config.toml
arch = "gmlp"
model = "image classifier"
dataset = "dead-leaves pictures: piles of overlapping shapes"
train_examples = 145000
image_size = 24
crop_scale_min = 1
horizontal_flip = true
translate = 0.06
cutout = 0.4
targets = ["shape", "palette"]
num_classes = [20, 7]
norm = "layernorm"
mlp_ratio = 4
patch_size = [4, 4]
conv_stem = false
layers = 12
width = 192
label_smoothing = 0.1
loss = "cross_entropy"
residual_init = "none"
optimizer = "soap"
beta2 = 0.95
lr = 0.002
beta1 = 0.95
shampoo_beta = 0.95
eps = 1e-08
precondition_frequency = 32
max_precond_dim = 512
one_sided = false
adamw_lr_other_params = 0.0013
grad_clip = 1.0
steps = 14000
batch_size = 256
epochs = 24.7
lr_schedule = "poly"
final_lr_fraction = 0.01
warmup_steps = 1400
weight_decay = 0.1
adamw_weight_decay_other_params = 0
Rows from block 3 of a small image classifier, named by matrix and row number. Rows with one number belong to one neuron. Each number is 128 + 32 x the weight over its row's rms, rounded and kept within 0 to 255. All counts start at 0. Numbers have three digits each. After the name is the row's rms in percent of the matrix's.
After each neuron's rows are labels from the 100 images, of 14848, where the neuron reaches its largest size: "responds to" is what is common among them. Only what is clearly more common there than usual is listed. The data: dead-leaves pictures: piles of overlapping shapes.
# u: gMLP up (value half) (model.blocks.3.mixer.u.weight, 384x192), inputs 0-191
# v: gMLP up (gate half) (model.blocks.3.mixer.v.weight, 384x192), inputs 0-191
# out: gMLP down (model.blocks.3.mixer.out.weight, 192x384, transposed), outputs 0-191

u.107 096:173133151093082177135151160102066135147133132170177103125113113166121126095098153153160063156124148063127156095073111110085099084160151125133098125111176144142173168134095135139125120105129131138100118155096144136091151173177150206157150200107125151099083072110112136108176172102111066198058157145169079168192084115181141099107132102102168106125173105092142148141154152109121162146109149137048100093119129115178108141151155149123091083111152116106146120131115152137100132104119102096163118191119102134162105120159131098092133145140133069113108117136157191178171149194066091068
v.107 106:108124116129150145098104167084148098120160160144104115081159108146107084136115152136138169174152160201157127132144092136122097166148105188153093139129131139184087128166130111106116082184137180149165153055162176064161140114120140120073065164171154131125187114096106128130081173156144061113156096147089170116152146177061127108132115150067102152123123123173135139195110100153151117139104185129193116182161116167141176155144150093063155145154123134103059079177146159161185119153158098145153101090118164134100119140093119087079131106084104177141114110103160120112084114079088114097
out.107 107:139123159140131088123133112150111113108137147117086193179141125143164168101108130127138165038201156165137075084122157157151092102132100189148069110094087211093144171190121081100090111127148147129126146065149144134112167119125128071134156117152055113132097133130137118134156114104152175124189128163073147157113118179096142105149105140197105158144106164127104108135087123135139112173166147169113149105120112166138103123046128160121187096139092086143130088106122163126120147100213185121179151106138136134150093090081146165144129130146148093121195168107062106109088127125103169073
responds to: large pieces; vivid

u.129 133:111118079109117121075161112148131143173195154141083101131155044175075104157086177132180152113182081107170106101145137138124094097110163124112107156087139136161065112107138140199125127091154128094135088165100107160150119140125127093089127112151079183104143173134106161163125091055111129137173143101133113105172105170127147163128127127100120126157136069073145172163131173168101046119053101149142114072143104142120076072103108112178144104126099138113125143107147084109169122137110193120161096119167123136114168167109145078156185104111146181121152181155166084087100133168111176107
v.129 096:128089168167101119103085041075104063113147096093125167136098164115112172089157150070129121136117118129135086133109165146115110160134080150171167127123155177161195114136072152068181118163131182135131089143079167144107123099104121121204155091110154096175143125066141110145184149150116165135108137144113137141145091104107058138149098109119191122157127159135121135132141118119135131191116187154173155181110139065139163177161150126094162167091150173183088153123160155117067154141170158126083145178122160156156114124092139130135113066080140077169147099098148156184140169135121092141
out.129 113:162141171160198063159142137101129121078085080115138115067143163114141100128164068113058131114096148109108107099133081094113174151125108113131150107142146137120191154111101082117114161145108112109093147098156144149091122092107161158126126146148151121188107116122153124114180168179168097126071061190178131139138125162135060098102100195158167159093108129109088101078122133092143179109176150146084123100089124140136192136118127151079136179151115126135124110126175154094160151112106112179097197187117094165131096121135067160094061147147116092087116079155116184109129110080179110156
responds to: grey

u.262 097:111050116107131112109131090142118102106140194187156146180061138074131118100099034153142155163106135058129121167092102070110093193173116031129089178115106134106160133144110089094110146112121170098174097105119065146140169144120102086146095097112153182158171128115156136083105086179114137088078101143159135144112093143121107130133119160113119159102171139154142147147068093062110136100144098144114138171118119142127113186085122106097169153120090171139172193104147139122151096117182174128109153130171131150135167180165106129101099102118145114149184114079122155110151065116118130105
v.262 093:113098139105146140102135163100113104138110100084135163161154157086114169119145109113107129161092129128081126146109216088080124115053152151157159117098080097125120136111109125180101095143187066089072128071149133107156130110119142138100120132132090085037155145144177115169136114065082107127171144131099168113131123156163141060158090141157073104117094123163052128134079098152164104130123161137155079148148123150127188152080101122107116055136088094062130121157181125208176139170111138102129179140132123136140078157121141142170113128167126132070143150100121121121110158161088181059
out.262 097:138095081117123107120163174135135174129116133125137097093180100176176171120132120138099102077082123145078142056118114084135160130117143189159130109111151130158106122134108143124130107243146093180133109121121161095151098093127114131122122102175104075148095141127105090145056103157160121220137166085101132134055167115151190120081134096142151193173141077064141090094136144106112125158108136161189128118114111120139191093152120089172111124125120127174133063122163123116141149118125141109188119096127130122061115135122211138178145138136175150155067132137155134131115175142121127208
responds to: vivid

u.288 099:170137127154120118153096102138207156154115130143138194127134118185098164148058166145118080109126141145139123096107155110117164121164121144115079096143114166170090117143108107177083111054177075127140154113146153101100175120125133098166156152075146108139162139132082194117098094099092131134168077115083098084099087171160132147080151133134110160158135106073134124100164160163153136145119122107131085106114181116079142111103168174207140118134147170071105110150142130164062130146162171179102087096193130182107122109153148121112165186116098070095137195098129088064137178123156095096
v.288 105:108184111062192102101155140109112086164140098111163118210080153127136065098146085134137149145119117159148124144140100145159118110109083112146145176175145116141176068126085157146153117072113142105104105089113147099100125131105132108150174139161070139147187092146155160106145160133161143077108109158155159176189168113130088160023101131189154164090169142100155102147100169112124198108147116128107124146101120118175154127121154136080186161102137148115101099108184108073147155131103094033119109182138149109140090170069132137113144100117097156142109089146131121103165081184087148125
out.288 100:166069117119170128145119203087113128101140111128133076151076176140144145062147106121144113126123117082097149147115161093123143182081078106107171091104156174116171073106134127151116109179136134155125129092098116170110092112128083213221160169135185157151136139107120132129118075107167098079092173120142149162108157124124123128134147164135115117128124092131112132128162077062088139126095109169092131144155146103148149115111102147171143176184158111131155118136110163075142097100118096171182155142108113097142062120182066087152121108121177174102039057119190087119129128129146101087
responds to: pastel; vivid

u.215 104:085143176165166093084125145104160133128071145099128099175081106110129134117122096131136118187139126070139086095113154141127105121170105153153084061108129109114054143139133103105129105103146129094107107062089126182116098063115136203091093105093137124121070132127149051120151079104142173108120075086121155077150157173120134116193147147188052164187130165144121097132151130197144120097108140102170133060141118133131108120132128136080160147155120150125119135139162073136083200181139134072145197154135111093146134161101083132134159126130154173137086162144116106135105094169114067167
v.215 101:112147051133105106088088062097090151126121131116154131163165102138133119120186173144144172130128120126138138181142118172147141159132121186130117131113143113106156139125172138147155189115213119167140103138088159080174075163118060165152119172095156086072126127114104136120132104106163153091114123154098149140206160141192148134204091120106124128130090068108156165093130059125122198104103160133177175131150125101119184092130115073142101138151119125136137117160106112100149105173108087148115125117129099135155118196097128090134184103166194140184077138115133185094153134062145073090
out.215 103:097103100095172150118065105151136076099190113130139091095180101129050135179097166087108125097131179165086163115124093054118160085096132071105057152122047090120089160149149158129136161125101126171132124161140130157112112143122108110159100138129135138124110084118127147163072118195126143102131115146141174116090117121074101178093092113110150108092163147123113129085152144133105032110127127103162138143135176147109101107119160077100108104101091120085164150088057093062148108079092134194112088129130146160077176084139156126145161155142111104157055106080101106149121141119106106105
responds to: large pieces

u.349 086:134159132149094184131190090086193115099094100122119141120093202158145168109128123129076188162176158136143198123119085093155128097122118138084098157124076183149146116224103171124097137118103158123086164096121130114082128118123115153115157164214102138126191163164137133126125193143085127128180165071099132177104107129109157149098187138188138162136135162108089107075090152092134177144127060095122096145176181169119152107129128130123086128151112172151147126160131139121123134109145145191112086154147090076160141152158129062134153131091142149160140164110143107200127131147122128079
v.349 108:076179136095142090115174066107121147180139134189120050142120104173132125097127123099147136120100153126171148048141178189118049104155119150083114149143156100135188126103169118185107159185117130162148112100083162098125113122167129150198147101097133127106113143120137088128081112128136141156159121093094124122069093205119107189117127138117122079084098128132143184127160111106082156186167214168174114158115160141159140106106170173138161101090068115145171127127133140156129142123067160105128104126131112111086186119141110140123096127128098141098131109070082099094201087139116104124
out.349 102:140098169134133061130088184133043087148183118110159123069120130151138147097066159178161067131153121123123125173121110137068065100153140071112124106117105158186150138114130155099152116191120154159131094127150116156117181157129129174133162133162084111117148073090095161137098148160115151080117096088137114132132151046104179159093118158123135100096152091149146185139163170126139156125124135145113136163136181125181095105116082108168141159168142091066128068157135057094184131109162108147117133087123203144126111089134105111174140098172091162129171174081111108129131104164147068105
responds to: cool

u.157 098:203142165107138080180135127131080083159082146098148122093108180159126092137142102095090137081122103126137138140093168125169136132139156105155161094154138122119149140109130179135158121152081091106110166123122104138099148134150135126175145100095158104108175170114174038142123173148141150161109135102131086084114132063132146126094167056063131111182103135092187097171086095171135151117189145071124141075105095096071133129131134129062150101152130162047126135112161129111126096126187105083137118096083098101149135148123198105127092108149082163151092082174166175167144145173138196104
v.157 112:141104157177090136117112164171143116147109137153164109116192081124139159182150138142111201105148159115180090177139138106152100157125055148083155123134174165129109122126143123072155145154120144197172066175160111144107148106075082185123148105095143064126084101142131100140163144139190179147124094151141152142127164101222118188138149119154074102137156112060159113125155091169115117130105089083183148156103116135150153132086079209124144143130086167154133100157132084164083120167114109118110121101127137154150107136146173211068123109073108160116175151128114145145136137155161090157
out.157 097:107122159152130138086115138112163187109126141116171136101103125170130135134131131157187055093150162098147159129084086115089144087079141146104074131128091198166127088162176128149148130129173153184164130120109158132132075097126192135139157142176092198132059122147139209122151153078149148145184137149171169130173151126159141144183103136155120157099160122114120215062161131107170088151119086184124145094118127148144124105158188143149116121176100073160104124174108115121102091128096167099159107163125144152108135093147122146142106155124174046106184132157053070142156111116106122112
responds to: large pieces; grey

u.301 110:103149163141140043110120113089156137111109153103098124063180125123078137140086138178125135082102132075120178129138117126101152039143137125101117083141086093169115124143124162084158108111155118108125201118117183108061124156189157127171161140119133075195123110147095150193144126110078125096095123143164180150108120131147114097179119154169074135138207147141128122120123162141186178156091123151135085166165077079071109111086123125112129086169153109138129157096165058094192150080117118148097193137141078146182137135128119209135128123113124115128079110124104101129104116111144161135
v.301 100:098098136089124151129133173182063151111120048094165142137068158128163090144166173106151154174109073172130078153081110167141112160137170149091191183154127129164069111147099111188144072174158181129096149132119094095125140126100106102116120154157130127111115135147149117116104150084116113112145135105105135131159170107145116120164126128153202163119078145232132119148162090069160153120066154142091110088115107121165137093171208110118137157112182123136118084111158142084147091122169159110153053075163121112131137107064105107154111119173131091100154169160164150118147174147141153149
out.301 108:171140094100117091199105115154162118121139154175138139160110096180078108150175141154114139111116098100137154134112080121104151137115151185145104158130121079107106164102126127099119071108117164139118121171116138153144111098132100089038129115162149125105102085107152120081081178127166122107101146168141149129088153165125123118093142114130084124169068119125191118136119118112174088131184108126036123125167150186068154149075177197110115134175141136173089100192121114124170122108137058147125124077162130128131178142082205126113101135158135187074157207100118157189137159121119079143
responds to: cool

u.245 095:143148164094170170082154070186160142082080107126197090159104100125147089140130130164082105128167107125119112073161147110123122090081140164128112199168178181095100103155179156135162107164141136093122163107147138211090075140141100113126136205157120151080105144173114124141153116163072137161067173146158137172097121156139119111118148143107077120116085111159138173124167132102083122140107093109155093138098114089094058086126157075118122116114130140122109104131136100095173098156116086175106128177197150133137128058135160202136090115128135134166169158135112079156084119083122075135
v.245 093:135170164135129095182173132054152142156090121128066106163161120173105160095093121084117075162096191212131130125110148128128160143084165092082109111074134051142130123156125113131143123135109158095146127067158130146137107180117135092148123145165165166114173091125159155091133151114072111140162118143176169110116161094097125115101138107130174093127083102092114157097111044131193165134143130104120157105104136109103187061143108155153162137135123123122160123071134122127131123172103117086128157138087150066138198108171148124118136162192136161086054126149086118125175051099180132104
out.245 093:085135126125103156180169137162073089153119102148139179111140132172105119111130125077128183141068084153144130137066150130124160113115113170067149142092131086120085156165116106098115151145119055112074109161132095094153151174129164127159118151068146077147163160102087107127087160124191144165167108110150127098136118084094131168134110081127184155108112176074133125073194141136199126161138164131151135137165193192131110159099133183112134164143156066113125104153083127175059139161118171133143125109109100124106166182100102079071124152173057124136102119117124058152130076138117128136
responds to: large pieces

u.333 118:129129113071159123080091159167136096115187117107138165153106132161126136205175126077142183144088107091125166153118116068153104081169090157127118130143123089161158164098089137104185094171119101144162120129184100142091165128162154146099149149073132110085099094105073106172135105128089176183159123087137132084159123088101116112135153122111161122114121106156135134103137199100094164093157101141167215160099145066144101094134134099110087193106107123194174079162159104119146084064110118104120142115139142098135093154117111145110131180139117190124100236159157140154110164117129163133
v.333 103:152148142150138149112164125090172161149146076172124132195071108090142101104121124156088088098094095173157093183108144168136143165139154103125154084127105133126105130184133095139130156055043131144153133064079090055138107179113161163155127109139160122134162097162104135103144108120179126138156207198111116098157077202154168114142140098156083129080144153087071102158126131168106111113129135132172134148205156173117113100081123118181158136128140115109099167158156160062133134151077105125138122125038101162180119094136140160171101108127133150164125127097107113072147093135134146149
out.333 090:158123128147136123144186124104159142153105154093098113142154137122090140154126116150097131175141185159136164078186129145176120152098170081076094167100125106154158132107124112119078158094162150123111133076116161102088108090131208147126114151170167073162194120106149108098151194125129082074116192172091066169095134111127121176097114132134162102128172165108126101162082075144222147103161175128102080135103106184145097121100177161143123082153171130095103152146124179083112128170131087136163166126072120096126094107172133131135186114066123169121175079147128140118180129107166094107
responds to: vivid

u.306 106:075122173121098156141141140121119098084165135122098105120109126155141139128093095105146153103121095121104088133061125162098069127134185111128083106124073123157179151148131113189128174068124149175119174183108125102106117063180052084167152085141140101138128171155140153138128206134144063097148144114157155139145159140069136068122106148087067089161106144156122153127138138164087105159143127069099064130132062140125117111128163109149132103137114161130083122135120107179203198130129097156154143115161131089196146161065103132106170086152149086173162172128161171120149106186143153146
v.306 109:092200135171073099115099157154122100058096109154134124185101209127155161116190156164089140137101140109145129151119165155080101133142191211133111114163093120141147096163094181097129086129137113127163141142152133144097129085099156131136114114156122121141148168176146120078082185153128150111137146154181153128111164067114129155188143156160143175101166153136136162124155198096105197079086075164192107123169083150103129104054155161064110149123100105121115085118180128158135142143157140163132117119108074151176098165113097155157101166142125134113103100136155100079086158172155112135
out.306 099:190129126123182069179139055093118149114087097119101117132131173098197124114144090112126135150131131140123140104150171174157120140121156088101202190126114119134124128097091182124086121112124160198171063084094090163123124150112136153110105127091093159159115134101177140105151135111137132142088148095070088103136128093152138142156171098136138115102176140126233089109107150105170133098074144164119114121129144162094119160113200090127098143190100099157111117110062070097097106103135068082073181136074190137089122124086149082100135130135104138076135143137080102167142146134166144158
responds to: cool

u.234 106:143107096117089152109170171101149121118074171095107174124111114095132128079112130082130114175194126142137118136100131132121158134131082150132149179097112180129133062132129119130183103138134128158177125076165134112093087141155131180112063147136177150169127148134125115152149106129116122104178141138168091152115136127084070152084123089150104114092156065111177126025162093181156121160169069104144111133160086077058139173046163138145096072130084125135087150102135125169127155110124103103136121117170098132105119177147135112220135119132077105145029122105153144128108136153119072162
v.234 095:091133098170184108136120111096109149141146126153105099154123099110160155161112116154128127156134066138096158158112097124132169108197128161135141154142110106128098194097140074080179198168103116090136116115130118126116092167090067098153150067124095057152046100094089111125128135095149191139149171188124125091113116080160122175155130113155118130160082117068074114173139103156045119129137097145157164114151105153151124100161146157177133085135140158169202055162070065091125124141107125105065110174163080131115144087063175137113155170131119126155143136141150114139138125169156100125
out.234 093:098149187167147115112134141168093145104116115140120116114145153162136137134127074204119111125116157123136155160148179122099110146102168131128106065135206085118088121126098157115104118117135118138152115169171109120168141135106115166126083174146093086170114118149171114121164185133132165134126103106117159168193110132145186142173092164177164155192104210121113064165134186158124146104124137098100163172074200146138087083173101116179141172119191159166141084138157182126157101162111188134141122091093133143114040096127143155063184149161107074151134151158115119129116172102128171138
responds to: vivid

u.313 087:100145139101107090187147157107148149131078079151073138191067118170130137119090130121116195137091133172144144102235110135148148115156171120130121188111109144153152122118158161087122142149077142100181186127083183117123189135192162076125150111114174100134115084144127074121170164151089168096141176098192122156049145136178168141110178145078099185120110143129098115111162169140101119064130128128118106120188137127152156149076122072116116131122155110107159110116123155114116156114157141126099136212104104146185160088179135179129109111102121151092164138090179124129102135150118128153
v.313 104:136110142158105108173086118117015089089132139201120080074130122128125091144082082177113139157169129076184165123094085140182048092161120123148161100116163144084107105117143149173134142137148129110106101169112142108193112136072139141116161102109153113096102092092146074140080116180195149156133155172157085167141127140158164078133103181122135124137155133092085143190154145113125157165152133173137124115080158110178122109125107105137096208163104126135107170088126114095116094074093129129129169096161143128130122130180123134118217099094132089144106116142123144119073126139101105059
out.313 107:163102122106149127142103170106166176184176108153199115098150078122147163117094126093097100053156122128119143136120157177099136107119136158095060132126145160115150094111136069138172131114146075153068097151152120127097156175070147112170138138158123165134098116080134116161085098120163129147150095086069130158107152092095134122105152127082124088149141164141135113129056154180152136194110102184140125104148129194141137155155221169111158190107121141123075070172142095114122172154142141108123064131204177114164121088086076110074158093138090149147166140174128117137175120127127092113
responds to: large pieces; grey

u.289 101:082161144136118131081139153132109170164088131134186128060076131064097162169162102150179139112118120118133119139158108155178116065098058100121169112100123128141176141126170144192117154098116135148130143197157193094108124070097143106156095121136147076157108159193112073146137111121108162088158163119114100130098153095165141115175125123140100116119127125079109127139164138098150067034161094102147171160149130120078156118084076066158101072068140084108136136169146052102166173159115132162143087139103170165081104119116169140132105187106129123185136102086132155110131111123103114145
v.289 088:114108154117198180105083124159108069122114139139174136154115133169088135030147194148153145123151115118097098130100113150115143078129093127202115142097129125087099142157101088125217110108120086109179129094153089101098139146195154111092076102130140114120115112112201157166112127108162148167169075077128158088126118077128154149187101048165099115079110155144129089191134166094153196135152123103156118125137124139108078141164120139125119097155139166133123083145118138100103149117161185159100062114144125153119070099108135127080135078130131084072159135146180163155109095083106157132
out.289 098:092051086128130079146177145132119201075094060152111144200112162099137142075113101145138117125135152120144109091131113138144131157121198138161149085145155170147083110112154127123165089164119126087080093104095127161110160154087112152194107123140082108202168075154188151102114177142142132181086129143141155139122133192180116115088099111078176148151124108152142171101131084148077105110133142106125133084114107138228091165123097182111129153104145124158132125121130097105093066167154059123135177118148148130089141148140185149148103159117168116140148100145105056172108092140168107130
responds to: pastel

u.345 099:127110104133148095105142112144130119141119091142174129171079180178187164140098129141149146097177145141142119125134120167184135121111113186091080109089186116094204157140149165115101146090169101118120092124149073090114126168156146104126135153144150139097150122181107147122105185126087161151145168101127136139161087095178161155145213073220133149064136117132135094166163146081046135127180158190133123109098094087143169166089166103128113134134150111185158145110106131117049138149157171149178117155106182163126107109083116107148182130147102157080105177143147127140123088106070155156
v.345 089:144107109120133130108167108168112139151098158123175099145135150192102106099132112121146143106129116140152141126067156093096144068091142140131153110162130067145116119185129164153120230134074157117101150080145137136166047098051136091131118106120143176123119156221090060127103122152208101169147103112173097072092122130138157168112175096093135134142130097181070127093121148149128129128149182065196146156182157117138131139148129128166127136161081135121093079126114139131161083091123088179107153086136149145105117121168151128195143148145168133198142116112111098094192137087156138134
out.345 102:163104174072156163064119104118107061142104126129092133059142088131130174050127146076178088134108154127137117117107144048100144155121119156113159132125090160111122092082149181131086111142110149091164162140123115152131171162092150092145133066089133118122125077144162182114114117021119124098151140096130121172136057097169122106083133165126118089129106082152123109096164120141135148201146075094132156136163121124133134102144179178135143129142114130106043090175147156141186145136082066140166143153096132084111060126166151110099069145100139093121138158125136145146165113194105123107
responds to: large pieces

u.158 091:180136110110077214110101119140133176082155118137066124147167138166155096085029087105165155115153170124158089118145122168060088147136124146081076144117165175141132086098179127105118163175115139091116118136065145133117098188168118128064144132105056113099106136114109120130097116141144155168072090094101086142080100128139158110158148086178087147094162110122135104159113087123081099147158067107172129109119140130117149096116123174133143138047123114142111112105080158146165096092071110093109126140116152122177157183136120094093086088158142166111112138174077156168119131175167114143
v.158 100:131214116090099120181162173074083131181091110137182169108101143114122148185162109098180158122156063136109129176107124146099153192151115135141127099141125124107154109140125142194137084083136129161188130136189121085121099147157088138162175135122167157108148141140132134181084134096107178139134156136094144119163163126110224153151080134162115108110124109105096114057125183070202096146090132130152097112154105149074133122140178141136164166155122114084073133158113113118122121136146174116128170131146117144130083110146150082094125115161128078180143112095134062086163183107064128071
out.158 089:081207074159157074100135125132187081138118129126111157041145117079083120151125152158101116117128077162153133132137143088145164111100114125120122114135129096093123059155140101101171131055134107151146143102109095100102160092062097167196193110095187082039141095170132058165170115135119122114158145140113095149116111046120161182130109154081184148094132126159054149120126131135157185163177119101117130101125146138049112172160083146093107160139157105134150129157137086084144103137116117128107182127132070134128142188105102156151101147092150113098123143107138097120143135125106142139
responds to: vivid

u.99 088:151134162122144154167169115161111163180113080202129092147126125115128124129125098107131137116138099141058126111123141165190164160106116111046136116106159147096132122109114196171140100032138140034109175145053126122086182098097186138171134136140138158119122132173153109147179087094132154159129113125130083177113133118188132126095176105143142105155107102170094079112112196135151140135125095128164131147135111142163120137106140097151175101125141139124152139115113142141131153143082165133113134165093124154206132188117172156176109152105060140138124161094157080160129144091007148142
v.99 097:125143118100065127095108168140099129124129120123140161101085092135144163123124109089135082107103228143150177109114115115157193071189180176102090173153112063172092113134092146160094116084088182135135103122129125135139148114174140115176080140143109091178131140169181106134134160106141116149096108147156142069124112130130131192155122161149134129154127168131114187168110159085085080152123194147125065170152102211133157161082164078092121152145157168129092166114100125122091128083159155119088160157122094162086146114076126134152162141086145153081111052072117114149127070157134136127
out.99 103:163066087159140094122080124079165169139138126124085133148169150136176133145119186109172092076162152120094120111143113111123147064182188155130090185116133121086186132081138106092099105141203084123116150133154144117111162167142122149145105120115113096120143141088098146119110192111133166106143114108154117140155095160148188107151152099137090086130093110139146103092095123165126133067107181144129129059117066083157084115149129159068151107122095080120140089146127125054130117124196043118116106175166134143135187143128099148059124147139161151118121176182167134132142084124155033133
responds to: cool

u.120 104:131157113096145116209146139122137125165123107116092089119129090114137122087133150169097171134167122089118124086142100098077061129128114147125116152100151181070096095088167078087116109147108135174209135102120168103142095164145146072162105159114101110127103159132135183110140138172106146047185141115135090178151079127117164130116154131139045045125168096147118168155170146097218098162118143105135132144154130165067120146097157166148178104160140078115090150152098197135145106160076121135178094105170132153099168155115156166126134122080087093100137137152151176150143157132147133190
v.120 092:157129070135127160050129122108113114129119110111196174157149086108145151129140166070109099170081204165098110136104072199193126110111163072111161124115101088136133110142105142098171094145085109158100097136092057116097141094097143124116136118130154144172108064151125102194133131107117179176114165141080107124202185075091178132134137135174117122131060087136153119150124094100087119073113107161137150156104122117144135128122143135096078153173104164132086090140121138094167125122177072124173098119084160144161116139157085088080130093148106113130053134142086129149162140089158067142
out.120 097:157078111103169119066090078138155102121105081161105163123122187192133162163104116130115102150164114113197119187140081134146105123169165156100054075189147057127140093126086142192106146146154176098090127108142110110136137095127125153137158118129149167127155125148084094168141126104120076166113144155101092156142129144124122156114072125092180176166129121121163101133119152147097147118093138184176150108087135173122162149146192121154156145151111122154165063190127106088089139144132113110133106159105090091156129049164070145108149126175160163121090136148084146172112027157083119121
responds to: grey

u.136 111:130110185119137207086167162154179162128082088150129090076173079104151038097095089093110080094113090117111169219080098090109096158135123151120135145088145127132118147138140066142117099125169130136131134181122081123152141152142160131115096159118134093117153096082148123095152134189177116169136100126137057142056135208115139146163119096153155147097157127130139093126150123102101185109108132183101114088174177149152168111137189111146115071097121143074134108173154154118162101106151125078128169106110139094107130220096144096108096112170162149116120151184143122117134134124132080142
v.136 093:124084087150150109094153061115165140105148172110117144112094132139155147128066179118179152104116124176098099109162145104094139104113106156179096141160159178170101103055104161129092146139149160111085087118164111126129122127126183060113170166164109162129144164137153122157091130134128106112145109093151138158139085086160088082129091123085180137160121124071112152164204138172100100148133137084083131191084086084092120150209153103060112104167075129096137126140097092138099088109193089152123151133174097150072118096168124146178150059101104158135152143132155187097102150115135174094
out.136 099:058123120131104078131053119099106088116137121127111126117101159097124198136143174180105170176214086127124121110065117126133122109100118122139145091164120182128162052113126131096145138128132103139119140127099130066080121088097138125145232129119090152072102117159118152155107087119089096143137163100190121107099166172160172105105153122082174127191088067117156137100146169099143100114118127146103175098151106129085091132109112153121108170196198154151108130062132170107104147116079135130082144127129063130095150098164094181149104094146127168089116165110076127093149117124101161092
responds to: vivid

u.15 103:141145154117073099134153135098118132104138103153144149146047101113073082161119173089146191114141161147149164160204155169203195151139159124122102079068100102114153176107128092110101121151112117216082113179124167134100115124072173110123115143107161100084120161076136130095162131110100109104112144104110141100167094090076141089136155100122080171174089125087109126093137069092129103129117145139123123107162154115167154110132153165151115162042176151142124108068100088134143075047181136104145153103156105129167154114132161124143134119119062103059154129126137147128114118074177141150
v.15 112:165078120170054117147144102142137112143142165135137045138076145086137124098118153119123099187172152118101135094149087156132201140100152136123212099141128124097111099149121160170163101127159050078191134162169095124151161157114142126121131137138135150126120113117174152158112144141163134071142143137152096182109175197127204064140077108156110131097164146106115118131165216060182112116115134120120151139089097211132107076152119105190158170098091134125098143117203158126156119100100114088163128117115136097131105094169145099139164150118126136106090129139054151145075136138137114138
out.15 104:110121141141158145170135130117130099107095142108158159176143136066131137115147149130085140161079123154125140139141187091079142130147135181125082150133157060125149119123181114080124168124088121105113159110132066063110156168148118119130137106133174051124156123173089158134101069186118123158172120133155093135174169164160140109093068106048118140097133140098098168162120158188134139128183069139129180145115082142108143140107146117156087144109096156121156082112131087171098205129140097139136121127095118045193140207170115144110125149114116129203119106092126143075091107202154182131
responds to: grey

u.113 099:145113156154074127160069123179160129138091165162149143124105176095125136127082142167137160098203098173132155100119136103108088216117122148101122146100147144134132149158139155144050133104130128144101129145123121103120148144094131119119136137177134150208182175130147135112174188147103052083168113090128083119118124143139127099127148086121103146131138129084057113147150088146140140094125182103116111074107092162141129197154148171138108091160113115159115139123109129108061117152126079091058146117183130128124129108186107141153085156149166133181171099254087146136140140152198116082
v.113 103:130094091184197134133081117164113107106170152143066125114138155184167165110136112044121147105137108065163119144085149106152171124129082101164080156109128154124089173124150115087189120144088103169165138132171098091076116110139140183091137122151142148148145122100162111137098091129116113101133138168112173185124159100081144105088146143174164143138106148117129107169119139149134075097159139198120151174199137132136084100194134155150152103143161121108095091179152143128208102133144125141144100114131105145105140034100097071182143159141129150074124200047121123130148147121143152078
out.113 104:170156158172120086135161125085153143131214131146128144081091107176166107145103158097100143080154156101136174156156126123211132104150102078148171064132123144152130096078112109143162141138099112145147085133117162175177148152178154112119132151130106116140098119103115087070078107089118084172153140121177138135149159055129069145145150152151149109123168168099129107109123174110146143188125129174158130147116109144147101092127136143088086145157096160082149210141162200142163127156176152195145135164126138162071134108117100135066084120121065162095162126081176081146149080086071120136
responds to: vivid

u.191 103:171146183084051092106106163075157109029065138112121178096142142122123174140157124164164157096117136123112225152132149151097112119139161096136117131155138137159109078182120159128141068121147141142095203111099127097081161157136130093073122141139159092107145120134160161110136161087135162110157128196108167138130079143194146099125119111122124151144168175154151176165160157192134114135095128102142167119115185145079070129102040081156118105143100195156139166100165142119129110103089115164105136112119105108127101111163129122087124076163128145143100044167131106174146141117112148131
v.191 101:146164125158177114089136066094103137125174160150109177086126121090113162102158114056115106094113057149123120173208127108077155146120106080146143125144138142101091167065128195093077110078135069185131100143096129117168116098139114137158189142114091198130132119119141087117179098162159185117159102145138163114112159192100109133118068130061183111132124126138143157143151136183141072124131105128134130155149159128076093091150112152109133130125149108098135136130117107144192088154135129085118189112131107106056098150183118103111107135165072186103071123142054163131101148109138133086
out.191 102:129150105142070116190110134104103084198182155156132110144095179117095076138081111121162119223097107161177134138124114189109142134112130124116141106069120129165154082104159130135114149121142162122145136108129154162156174116146154151122146152174144149208119175069137152182203147156154138141108074119118187133107109072061127092177151107169153156079122085086158111135106132113157148137135135184146133100151069056114120097102132193184149154160130132141133141108073177160143152100199175116177098138121169120133152124132168170123112185084144121161123122134160071137152091134091128127
responds to: large pieces